Rows from block 4 of the image encoder of a small image captioner, named by matrix and row number. Each number is 500 + 50 x the weight over its row's rms, rounded and kept within 0 to 999. All counts start at 0. Numbers have three digits each.
After each channel's rows are labels from the 100 images, of 14976, where the channel reaches its highest value: "top examples" is what is common among them. Only what is clearly more common there than usual is listed. The data: made-up ball-and-stick molecule models. In brackets: how many of the 100.
# pw: pointwise conv (encoder.blocks.4.pw.weight, 320x320x1x1, standardized in use), inputs 107-213

pw.77:463500577525571503444532536520458446552428472436509478575453440465470472391494452496499505485448468480510550541496499494480496373537579538528444465417496596585538523491440405455488465483471528492529490495476463452610520497477478673513430560476440518508441436544479476506490486447507519438490513507588486465530550497542508
top examples: space-filling (97); balls: three (39)

pw.79:477533495571436498531529548517477487558478434561491449478466492587603545435491368463508443552389517452517449443477558478555514317565495539464525426487534493541513553498551570443476434495413511538501471543537572491512507532515453573501506516533429431532462484612522529463483434483551570512520440479508505465549495529507581
top examples: red ball (100); small balls on sticks (85); balls: three (31)

pw.286:510491611441496468392523560635448528528441426475457525523538518477582539490545474412569512515425549526499568503575523485513525418510519531491544458450546433465503463533465396500498556546513591475504462581482473472524577542512474551479524604461457482539496542537483450483455416510456488475553464514446466517518543520570486
top examples: green ball (100); small balls on sticks (68)

pw.223:493505482695457406500390469584453544608451478484480497554400551594440473461495522485409495516521411561545453552424534517611465474585490475447467456437527475541485455445554459502476507568527486489498471510498483497519519546487589594489503432500467402556466512497499532461501513466516516561580518464531415494524554489479498
top examples: red ball (100); small balls on sticks (81)

pw.291:447493529437463560520535533496496456476524455455537401504495574473557456446556501471477559482437430387486461554486503461489428425517504544583477442494557434439574513519455478525415535507425471492514540481496584459497479495539553460428600465484622518498456464505524464450543620492440457488475557446502641556551563512519554
top examples: purple ball (100); small balls on sticks (80)

pw.309:485525503493460496433504405500389446489473521472513557546411469439495518656508430424496484545474545531442577498504478615569485545521382494513472463420468538584466489524485403515412469538519522460508519508501489533477495493507518503482482545537495461572590483554506492572463521505475590404463499645465542490432386470491461
top examples: balls: three (55)

pw.214:508506483570505520570507526444506553576485418508530504431472548532530460338511581514527460525541557494491467423532492464541541513523435505527507518468463521546484448497554521521498487555495503467483494528469506461495451417481523539565392475605543483509390484481487484536490470524601618554449533488494507446475490472505442
top examples: small balls on sticks (84)

pw.176:496559537372517598525526566441565460463498438563470445479504520489641552492512483435503546483511455502445525480566527576391496402519569531509465455458581543455526560499448499474501452494499522515502497580498545454554484565508504566503547496520591457558537517602536441450368629486481530370397515504532560573506551526598490
top examples: purple ball (100); balls: three (25)

pw.167:537518547414516561572497585509549439441437532472554481450523492470552508599528468463410571453445439551509508506476524494496469478524484481595460449523512378492532583584429522519487505535427396505526555486535461440409553451455528437464585536421613428442528522494486472438505642504466495422465537454516561558528567506568478
top examples: purple ball (100); small balls on sticks (86)

pw.185:470476451532512487426448381497373501497474545411500520626466476484452480671464457510491493416591489563509485540422460626499544514496506416495471531389463515530537503532496496511590492495587533498509529499462449535574488523465519588534471538518480462483567442421465527517448551506485466443525503568505523505522519503490504
top examples: balls: twelve (31); balls: eleven (26)

pw.92:426534505415533556482455505478497427437391425655539410506464522453569547473558423405565500475442427426436546517476492480538452415517505478460496418527536541461484509550494511490458580571494566512481500544512568485451539471495520538441568559468524513479490453528498423450417587430442478441499517443531470510533545447552492
top examples: purple ball (100); small balls on sticks (98); balls: three (38); balls: four (28)

pw.160:522508534497573458468414427474472543512562585449482604489551462529477530661534515499525500461654476625475512571504537633539426598514493479509408579472497431482515474538451484484572523418591458564526546400458450571517433525478512462531472504560469520544549495437522462430477560493498486500494501595449494479483541544477508
top examples: orange ball (100); small balls on sticks (88)

pw.218:481469437507396451541515526601491542507523451591581438444480505477521414411503477516637495463502423453582483480469439547474461473429443557464631485557538483470511469396499439431434512478460518503477460503569561477409474537583465457443573416411438485524446558484486472491509383535420501508499532492553407475502541508497495
top examples: green ball (100); small balls on sticks (84)

pw.2:501493525486594477510555511469552433524498418484550450484506460448551521427555430491424543467425485442522490505463581448435490438509545512548426485444423522511540563512522600463504504565520540528553410466499554476549605525444516592521462539529470537516504463521600474515520470486502574523413510537484462577578508444451492
top examples: yellow ball (100); small balls on sticks (70); balls: three (30)

pw.247:474545559508494529486483315537359445548474480330500488540486495513450504481513426422480514474432478517490483470460511551499504332518615426512501424361483439505518525564473509465533509548473638495521529584506512436556574584469467525509471772470517451554557481503510491553467521438512524490498461518540508515523578507596523
top examples: space-filling (77); balls: three (54); balls: four (26)

pw.232:464500586484565495443522461501471427474489431458517446543462480493498443518483459412482483514405484436468530555470495488493504320539607440456431394426459529502511506523423416441459462495458643507501493590496521437552528575461445592554450712490532473487520486541456483536497536382504517453432501455522503477498603502583456
top examples: space-filling (86); balls: three (65)

pw.93:617502441535565485570586569476506434490513540623524470455552474502619477540475496543537526529480467408484538535538521495487520535445404587501451478515604505502527495477457499540521508431438434413498454436492450519434484503461515399481481345533536539548552489719505489431406528476482520416526474571445544507509472504480482
top examples: balls: three (73)

pw.21:525563380556503453554441514521481528609527528505495468547424593643478433479485527498488568511482368515475483484490531443543492466470471496553442501552407470509509454537574456506489503505541469490534515410596476589512394535510476562480416408592499522506473433432488577447540564512570464481505512533440504463473508502407414
top examples: red ball (100); small balls on sticks (84)

pw.113:404481550451623543563613444540465527383606509449472526588599509544477522591479515503506564485483556517484629504481485567487474468539405554475495603432522479455455494532472557494570481551470459486515513469540487498580567468467494527432495494580496532521487437494495546457539494465507511392435478566549478521481523505542500
top examples: orange ball (100); small balls on sticks (76); balls: six (25)

pw.17:457397444477572506480565554555591487478571471546480507594564506511496450406516486576518444474463441487503584526566521410472563436449586530492462528533455505510496423504485431567570554554550466640503482422581393514453487491495514550473471495605543596476438444523500540520546456408507511428498563456522475487495401560461438
top examples: orange ball (100); small balls on sticks (84)

pw.311:422458456545418466507477491505410555498464496551477484476469535516434485384487481449586387508507453512540414484458507478438520472513520532495563405524488492525472532375566443525386467493500526466509452391528521559416447479569535490463546370489478439528467557506536503521515396587502487556552511455581454416507501533450497
top examples: green ball (100); small balls on sticks (87)

pw.25:466534410518429496501542561524555513445541547440515430577451488573419513375466508531552484490595394489578392512503495564574537558529522436519436520490504530523451474566546569475467547566419463538536538424508489516408564464482512531482413580642481490476512462479431510518480515549513590492588538541430574536444452508462465
top examples: red ball (100); small balls on sticks (74); balls: five (25)

pw.27:436550546502456607481591512556540337526507427559486484453524528491615538473529501432488464528411548440501540460545512455497469335554511515490536446490555538463466463479487571424512469494498540588507495533491506472451531528455498559523460522472487506566501465637525491564471508452535579499522490470531446482539523518593460
top examples: balls: three (76)

pw.242:508490483471440431521440530514498517523491456564542530422415570544503436527522478532498497557539395537524448472464457484454593426483479552520424533467473571478468470443507404505497497596487469482471471412563475489518554469520455560552457407568474534481590497620452588566487458509530511495451466570408545480467390415459512
top examples: small balls on sticks (90); balls: three (42); balls: four (33)

pw.199:500511465412546628518531467498491471524470480505471407571531517483456456501474493492523588482428463535530460512460493456467502432519454475570466540528506420438589543460462442524464490531475505434477508409520491496460534520521494506470545535462573491484492479414523499427475666519410493473539572451558588519524555515573502
top examples: purple ball (100); small balls on sticks (84)

pw.98:426518588410575457507527524492533472505476512432499522610465514502456546565536467444530533597482542494513542523489466515490508436559456528483526503451498461540533465561489340495499488421468393439529488518478440520610483589511562490517449490446467507542453420447501449472505511474434525444518526473573539504499581517514475
top examples: green ball (100); space-filling (89)

pw.14:508494490437442526545450481468486453501500524525460494518471540402431412514520503401602515403444478464462495521523530478373537397469465487557510412536479506437520535423420471534433514514506424456473499453491565518459513553536508440544653475492555470529407465421466461547465551531463491500429526465488554543564568536479543
top examples: purple ball (100); small balls on sticks (88)

pw.105:518509513515467473519466491430497472523477563519462562523481446409542556684510430488515482476542506590491459524534493615516448442487461505453481455410458481555451546549514504473417474491507514435470482551519550541543564450511507411516479562485456426518641513522552506523517526426501459437424474597429465469491481476559482
top examples: balls: three (65)

pw.166:490470481467486488445541482464412396470489488450475507494506539431490499487543588446632460517458546465497511445572469465421684496547486511484519554483512524512536519443442457553494434543443526518423431535497453476502488528494487493548425525523505448500462444534441551658423441404534499454429561504447470456495546529518430
top examples: blue ball (100); small balls on sticks (81); balls: four (28)

pw.279:492466553504514437520449478538461520464509473486524470579568422452460524524434546481447567589513462482601562509445449542467542491442514461538433452497498437543520495553480363507436508526536519517519557498506485482583622452507493451463465569420466545509542429528482465570553504502476537444435486629456389520506512472515498
top examples: space-filling (73)

pw.211:561411422375400537505488531417517491444489476588521474404463533399494424511531522543410492414545428524525426464535431428399384551456533540503489522541483425417451495519502589479468438494482592510463494468519464497423462481520488529475535605449573521418491496464505426424473595613485519481537508531503528531482473497506529
top examples: purple ball (100); small balls on sticks (97)

pw.19:522522448545422466490402501516433562527419510511433523476448458527518473588432503557425489450595443520480509499433453556552428634447511449460450593527456432580484504557570580469524437446543522570477531523473438545504484362465508529467421555609515486482520509430443497485546536520495511545532493613550401477508470454454487
top examples: red ball (100); small balls on sticks (91)

pw.213:512518524598541496433625540551518453478421537526434538501494463475543564482513422459575513540461582422481513535557517554574479436533467461494526381446573520487507480462507523425480475468393562493442490511422471530624590510486491507444496428401533452533527500611474441474526526499484563455505465581577470516512495544576504
top examples: balls: three (52)

pw.10:466426478425451517438472469609447573474525504477506435468491505442513474461486534516658489462452428497512470470494476474444420479476442486458573505468491392449463546471484428490466464458490548437509449468463479525452494529538559441422556454466481501509479583534517489499465514530462473569593481469646477462467546548435559
top examples: green ball (100); small balls on sticks (83)

pw.97:436431479459523487528551436507485385444500472505467592623459442501478492512516497381606485489484502466467530554528515550388577445524492455488471491503531548474533473496460410569533462451565406523448536526496426501592492531508448574556491444523513478455495434407466511589504547420491474455528568389451516515513623493507417
top examples: blue ball (100); small balls on sticks (80); balls: four (31)

pw.49:422497522463477534457567611486538411508412472641530440436480541510590618446533492452510528557421523445476467473561550420466442462578510552509496392526556467554509472436512509417457444554387598569474492560479429443467509524439500617553418487451498509547437505620458523538517462479562517452566508518532505480465522496534452
top examples: balls: three (87)

pw.51:477522454516493445471474505449532529558482468403494550519529480464517390438444544462551488446483457481540445483515451476476570415468496469376473543550402524517448451427440392585452507534543365497425417478497502578450506501598569487614555547492533475531525527492446448574460449481421480481435512552471519452542566558457488
top examples: blue ball (100); small balls on sticks (76); balls: four (30); balls: three (27)

pw.299:510472496403541530448564597560575484468450469622491403477472487532589525633501507455548560485423464450447443510504454497484475435447493560525515490502478507402565521402397414507499505533425423497465524472493519454460538434542480607470564416452565525508536473565520393490440602471484503491452572542492599557520463486498565
top examples: purple ball (100); small balls on sticks (92)

pw.133:563421486494478482540524585523415455551443578536551442428472473540562502584462541504468475432473519550553577569420493494548476420439501509522525587389445438419516533464562493560494503454439435472556468557578479502475561468490481569516522449573490518442543571479533478496467511514514559527445540507457482469418566492453561
top examples: red ball (100); small balls on sticks (84)

pw.238:411525451570552477620536448544423540440601531417499467480578472578427500551575590514444471476451488559477601548522540399527491493517459530577417616426595524522467448460473414515442557499537467566586533509501511479495437515498482408513431500458470560494455469560487502501535408454488511523521494456515474514511456480543521
top examples: orange ball (100); small balls on sticks (80)

pw.155:579502482464526536528497492582536461475505554650494420516463486550476458578475494527550507535442512473538477514451498547564521526428361485532537397539530538553418579514482513588451543564471383450537485486470550535448543418541486469477503414496527530507566518581522518524467527475515363581507537549395530482455482493388497
top examples: blue ball (100); small balls on sticks (95); balls: three (51); balls: four (31)

pw.231:463514516504659586465573515481537400382566519459539505525613503580536562400544408532566567511586567423434638518445457553493548517492543571566461678458494448451473445465503458469472497569608471566567556540545495466547472574508478614558503487563504570526449479602511501491457510441467480463466519427518519527548530552494535
top examples: orange ball (100); small balls on sticks (80); balls: six (25)

pw.248:538494551380448608483492524475526475509465450517543500441425558447461446507494425443488567474436400474483479497476492438464454480471485484526485455498512439448546539497447488548468508503464464436485583438525507504408503427486532450479602481521597462520500478452472434431456624558432476431519574462511529556536540497513532
top examples: purple ball (100); small balls on sticks (88)

pw.86:526463506365384471421466409395467567462524523416529557451512498442560464548475574519388526452547524529543535497529451556476504575483523500459414608506555467518507538490532553524539494477548518575383480556484414509438534479438513433566524527541505489404485509431498452489459492432550580486489564503482513462513510487464493
top examples: blue ball (100); small balls on sticks (87)

pw.265:476496564593537494530436545528593539492504507564571555530494498495471499499441531587449545497514417518515416564476518509569513455539510551570347463587493509592535481558527483548525502492462448535504487472475444493504534482511558579390433506473503488552513447521566482383512491579478529516470533523465525531508532492469439
top examples: red ball (100); small balls on sticks (84)

pw.194:497486530367408471420529619465521508446567476454534518377536425481607543440552514573415504432543537471540476494584525576476553500540512573523564594546536464358501557512462542472506514526501492505531468482523445488368534432496510365446492374461539517540586522513431586505538491510525516471513497555474585480452399486406475
top examples: balls: three (73)

pw.95:435406510382488568539459467547437490481450493471505436532522537503484445560550484442558525480447391555515482518440479442381534503505504468545554483487475457499559572500538428504445520470536532458528505465498461571534482502540492558499558507481571532493508573507502489485427591604472457501517519465595521508530546500530499
top examples: green ball (100); small balls on sticks (80)

pw.152:511544484540461472422520503543441497526585513470513469457496459513407459627491528494500492468529456612480485530413435446472513527429537471496486536400389476450386522423540519454440538505490517500450476428531463470443519452510540588453506597592515499430530445412514477503435487431551540495500460540427465522506501499466415
top examples: red ball (99); small balls on sticks (87)

pw.313:535556545655426502532419519533421564557440522429464550550391491599439512592457528406424522513511451575502430558460598542561542513496477454512452482386477458606475514565520546461509491435496530441526483448502543532566457451452481643474483468560512480477499412432498487497556492481515530550455464437519489427480490500484548
top examples: red ball (100); small balls on sticks (83)

pw.15:550488495498582492469461432500510543431580563437461511588530443557483554655500520555464472455587458533445608534485504625496428566452496459488445607392456480499461519578528582513522477484613484524548591483470491565559434524504477538462469604522485569523569497406497555431518522511549476496447546614504465506459476493492475
top examples: orange ball (100); small balls on sticks (82)

pw.245:609543497634419436546484500576485504586508506535507462432467543570521488399504562482523520545448479531482428508473531440619612496532461503509462495524471532579461531509535448567428500468452432458470496479538481550417463504510532604490459342599466459483461480444487531527595436495598578570468523518459493458476526534449460
top examples: red ball (100); small balls on sticks (84)

pw.31:534543398459490507479474533517535499536507516521500469510521554572361448347562508499537581535496409585542515507472448452501545476457433447560502492505450496441541454515495421541379582532533456492477553463501403475459482409505487534461570516523576518456521532412514546548426545551532492449492534482511518544416467475451453
top examples: purple ball (95); small balls on sticks (91)

pw.122:500520435573454388457424419541478545563439458450520426542434490580495490576464510564565463496518431545492408510513456488545479604435464490475412549497412559533412384511517496579464439548503516485469519496494482552571450465505520565457490443626516491416419496424464472391535518547491538502525542485523512503452531461406447
top examples: red ball (100); small balls on sticks (86)

pw.233:496458543377473573523465482481516412494448475476486478553469551451476479563535460467454598464424408498463469545457494477437445390495530486517429476480497469458536590512399470531480516550485490482457546469477520518531542490494508461490522623491594493457490466499483418414480652503482509427467593460482550595551521523552559
top examples: purple ball (100); small balls on sticks (84)

pw.241:447456490385437541498544545501454394480505477517478481558424569462478469509555533467558553401440459475466511503475454538475608523498478496538532473428478563519564518515367449550474511527424454451405589489501465457563510409497505548552587503521629420512478456502422481537430610442457472420444571464464556532502553486483464
top examples: purple ball (100); small balls on sticks (89)

pw.5:494485450416551494429538581437561404495496580479522475493503438485559498541467463425589489452475521335462474567514502516512575494504456510467499379435531563481523528476398537432447517541465607510461446523535555497484595454496500571472420532471466432518526443533476513601541479486473532478504503624451463488514561520483458
top examples: balls: three (72)

pw.239:493543552525516500467538441448477438500390522494440595571443432436456557596456411491506506559435540474474553536561453645513472494505504527491480388391455478526507501512483465440499508482488501468446514576441432504498558480506513583449483579456469447542560523556445442599475548482470487400506485541478462426491531491570478
top examples: balls: three (65)

pw.217:552494446621498495572409544544436609561565449518519506428531565632471470379525528540443482504480403538540502504507549410545418435515451479507421579488425490552465456466558504529431515503526501474477502441589450541394419534526505537500426356596472513493464454434504619430611445491632548560489469469457473493498511499448474
top examples: red ball (100); small balls on sticks (86)

pw.221:479508484457480524507554526439432377525441520494433524548488554480469520407485525463707485551425517488508456419550444474381620461492541508506516504540463511562555511469430457555517481538501501462427439480500403499487546440536484509576479521531562431511470468537487499556460454420605568503435585536454523490513483497478477
top examples: blue ball (100); small balls on sticks (80); balls: four (28); balls: three (26)

pw.182:516489548464520552500519492488480407450484498647492473519558560503663577569536525502498465536436574415431552504564441517514464399481496525473552390442539470483511481513532518486503471583525523473481497546490545440459554504460465507541398601500444461550502487639476542463475507487560467464468427570513483484485429535517511
top examples: balls: three (80)

pw.94:517496447575453568531482514533540495596430545489557563473339593574530529377517473505468532501481491446528420477537561484517466443573502500490533407491483500429528456532600513555467486475424501477574440540594551474447423547496462584510471500499451507491468466531511517461529418539547470499525507546418445517486477498524624
top examples: red ball (100); small balls on sticks (82); balls: three (27)

pw.114:465460471466523510448534597467527404497486406602493462539499421426623452459471521539468501488514470471492526476448423499438454442494660508456417488540528533528440517410455479467556462520523585413460468549453467444546579512443438425502496546465453537477577435643565470470456571551439444483546473542481512451498419394560541
top examples: balls: three (70); small balls on sticks (69)

pw.270:462515476446683454512473462605418539462611512499494445459621506590426473482566467529561489531451456516531605506475449445440466462454468473492533619459457483482506463474537449508453507524552471501501464486483459521463469564525504549465480437541422564507446588488486566426486441558458484504558509423587460443436497547465463
top examples: orange ball (100); small balls on sticks (80)

pw.100:603534474495539421532475543448530509496511541447496579545462479459436518560442547484537430510568499503481452499565513650459416528452442532446525448517527439460571511502515490467465499439447513462433395534556602515463520490507453374449569457480472484532577476543407450501505477461440393499471512663455536469481504491426445
top examples: balls: three (48)

pw.203:472538483502540472521533541516529446544490425458489559488458503447515454394490539555554448460437494409534479464487570470489494437529481487530551521551526502424562527411471525534371450466476529465514418492545599500487511554564470415549529428562508527512404471489546464535512395458503430524432482554549510495552520490500545
top examples: yellow ball (100); small balls on sticks (81)

pw.90:442452613454468536478534547438554436483596598486508578451519504483508531638591471516549566471530550577517509508512491508479585520406513568545473478424534423446498509433413459559502566589533547565557521497480499523582588528503530534494595475421561465582473436584511548506466569431422424459518565510533604478538473475586588
top examples: purple ball (100); small balls on sticks (73)

pw.109:478423525397495540479454441479491574433519510488555446488522573441496460524533421452585552487456386553459472518476472443391452475452477455526525467507490427399489530528483479496478495511518507496542533427501521518468515467532563440380595540440551492487502561512509445480446601549412477497502539439594551524510547511512512
top examples: small balls on sticks (89); purple ball (68)

pw.80:501484581505482536485542512551459456504486455561452531423513513411633483495503370531503511543391551427428483528552463484518464424547418514506493472403546525492506527499493508494538484554513585530515467585510451456537592531447450590475497473568502467549537492602502458508440456449473518410589523481549509541447464483563519
top examples: balls: three (75)

pw.38:503490486472392409463529513515477480500421505433409470555457532423499491500519597500560479495501562466546517499472406426473628502491505485479487553501544514561514511535406457526482454568541458511387455476501496548538459485536493467584485465501527468504453489402488491598444478481513497549464525507461546469515533461457517
top examples: blue ball (100); small balls on sticks (80); balls: four (27)

pw.151:445525486376385435565432502537493494482448540509492508454503460463411470536434504469583437505492490536508476448515427484397589522410476475467530567573432461442484558481360455537479436549488528496383449413519502531446464520515547565541588386561549554472461492379540481544449434498507552589395553504501519498553576490447466
top examples: blue ball (100); small balls on sticks (85); balls: four (28); balls: three (27)

pw.263:504464479399463536532460537473523449454474475492507467496482555447437471576476441493467596438500466473469475513469459445435474497446514478576456476521452445486550538517429490530503503505474493486491610456479492487466513430464486437501598541464610473445516478415480462440446652525449461434488559461503566580523487511483517
top examples: purple ball (100); small balls on sticks (90)

pw.229:384506557574495539456540432544382447533484458465439527560489522495549539468516443429522510581494524450453549485491499421446509465555542515512514433376510499546483476529474458501459524580435573544429453624548482416567534480466488583482501554466437484530571507595465547433481474426470493450478495515554401476548561488601537
top examples: balls: three (68); space-filling (62)

pw.139:515455508412457548534426485464497466459447474482492446487514559419425467567492514484489575421460435484437480545475485484420527462481469484542489501558461449470570532524411489552485519513522493424498561428484551497457477496490546430488591489470602483471450464423493442466470624511456478470482602450468568572534496488499526
top examples: purple ball (100); small balls on sticks (92)

pw.235:587558403582475462551409482533414513523592484455506521420558502616472501443511532534458429476515462495597500477440586506498463497520477454505488544498408549471518496429579515491470521482523418484491429466492549456463327528490491633495531486634424577476481475466506537520572433486528494571435456479527436474448532474418508
top examples: small balls on sticks (85)

pw.50:501478481439541569564500470475445436471581447449471419483563575553452514449533438508453579440432416414474563520462490406455451432494472453561421525501440466492525475508483471492463517484503464518484554454516488486486433520485487527505566501572602568459429473456469523434535633504519503485492531426481567540486503511525530
top examples: purple ball (93); small balls on sticks (84)

pw.305:456579531497535485459533516540445398554513518499451477482510490506514491533477471458565499580494533521462570414494524529457503396464576490509436402441493488456527491533412405454544480507530607557476462574565388464569569500467449545459483553415545511581479476562560477415469452514526491416461587531573496448490496540517492
top examples: space-filling (69); balls: three (68)

pw.45:531524430579444483470436537612457583589518509533522478545420573504512484479504530468538446461485440582536424496538469436509450465529513461485489422438513458445471454470575452502459491429479550488493358489492489590398413508488523524323502483484429473511463553495503474467485466555537508562563519515644440498541546561534601
top examples: green ball (100); small balls on sticks (84)

pw.293:445533614480572478414591546536506421508460493445473507620502482485436455498521476461521549502482462509538530551512459514570476328511628498523445492509507600517525444535419435462506396497526581559425532563521493467626500538488506529533462572434456487531475472538484493450488485453469576479493446483520452486528509517637431
top examples: space-filling (90); balls: three (58)

pw.228:445507466505497469447466447438402536508504492439486548605516469466436414719472525528516534495549591555466520498464473537510548561487525436499467513409453536599518511518454438457616480449587545549517553464427385510607493490501498457564468559506469472516524447418536485507466485513541485470551558531399519523494532444495488
top examples: blue ball (100); balls: twelve (39)

pw.198:491562490472578473494438487508457492495517509403497489475555545564552523372535624596513504531465530415537553433523526413381639547539519418435453507628449578557519529494532425513494497536546564508449464506508380540490375547527475557518431547537537504455468520458481578517542394410571521496507541394445457508456500499554458
top examples: blue ball (100); small balls on sticks (83); balls: four (29)

pw.266:502531551479552545420501463554460434504465509398502512529537529465468536491532499450526491496408537463522524441496444467469455294528546459496475497412431420483524492529487376482450548573532613508504559566535442404523561511497462449476509612435516484568534491534430533513501426450530499416485516500561499501420579542567444
top examples: space-filling (74); balls: three (61)

pw.252:611576501710403476574466531587459579606505500485504490444403570569507501442485495494434533542526424559521436529477505466599477444561433506521434416441491532534449505478584475538468513423505437435484496475556487507452481476491471588469475427619512432482458495472498494459593518462551629537484506522518509566510506475490492
top examples: red ball (100); small balls on sticks (83)

pw.273:544517496457476483648467543500514446519504481511529521378474519406470519449513489481518526450475477449515470501512544435497398390550468517514565448562489506442565522463348472515397498482497427508475473527480554549412513560605481410492618417509518508492448466405511451640508493458479456535463506516506533507538527526526539
top examples: yellow ball (100); small balls on sticks (84)

pw.226:556430455425399453497482513477514426400496524584479513406509421339467499571505554530495497509527516540545440476506504470451481607400479505495589505547482420476539554611514528465528572461472518483523415534493485490387552429471545415434569476542535483461465536456449506466442437594395427508491476539602509492524463532456491
top examples: green ball (100); small balls on sticks (93)

pw.196:500546524526420589572523493510482516530477464453589540457477535514506520459522481487393543458523507561443512571536519497602395456522520460571444440540494568511450547501497556512432493535476553458500537526484558544522462427488521486489535546483563489516512486477508451559490550461461497447480445455489505466552570435548549
top examples: purple ball (99); small balls on sticks (80)

pw.83:496567430638403501561522499534440465573445466541486459468445534634515483489548526389505469513446493549530436495497493480615607420524504503498450400511535517580417462486546560520471526467461579578408476479564467505497449484491466584478448477518517438487392460495415568575492437542630527534526552402494444469463547470483441
top examples: red ball (100); small balls on sticks (84); balls: three (28)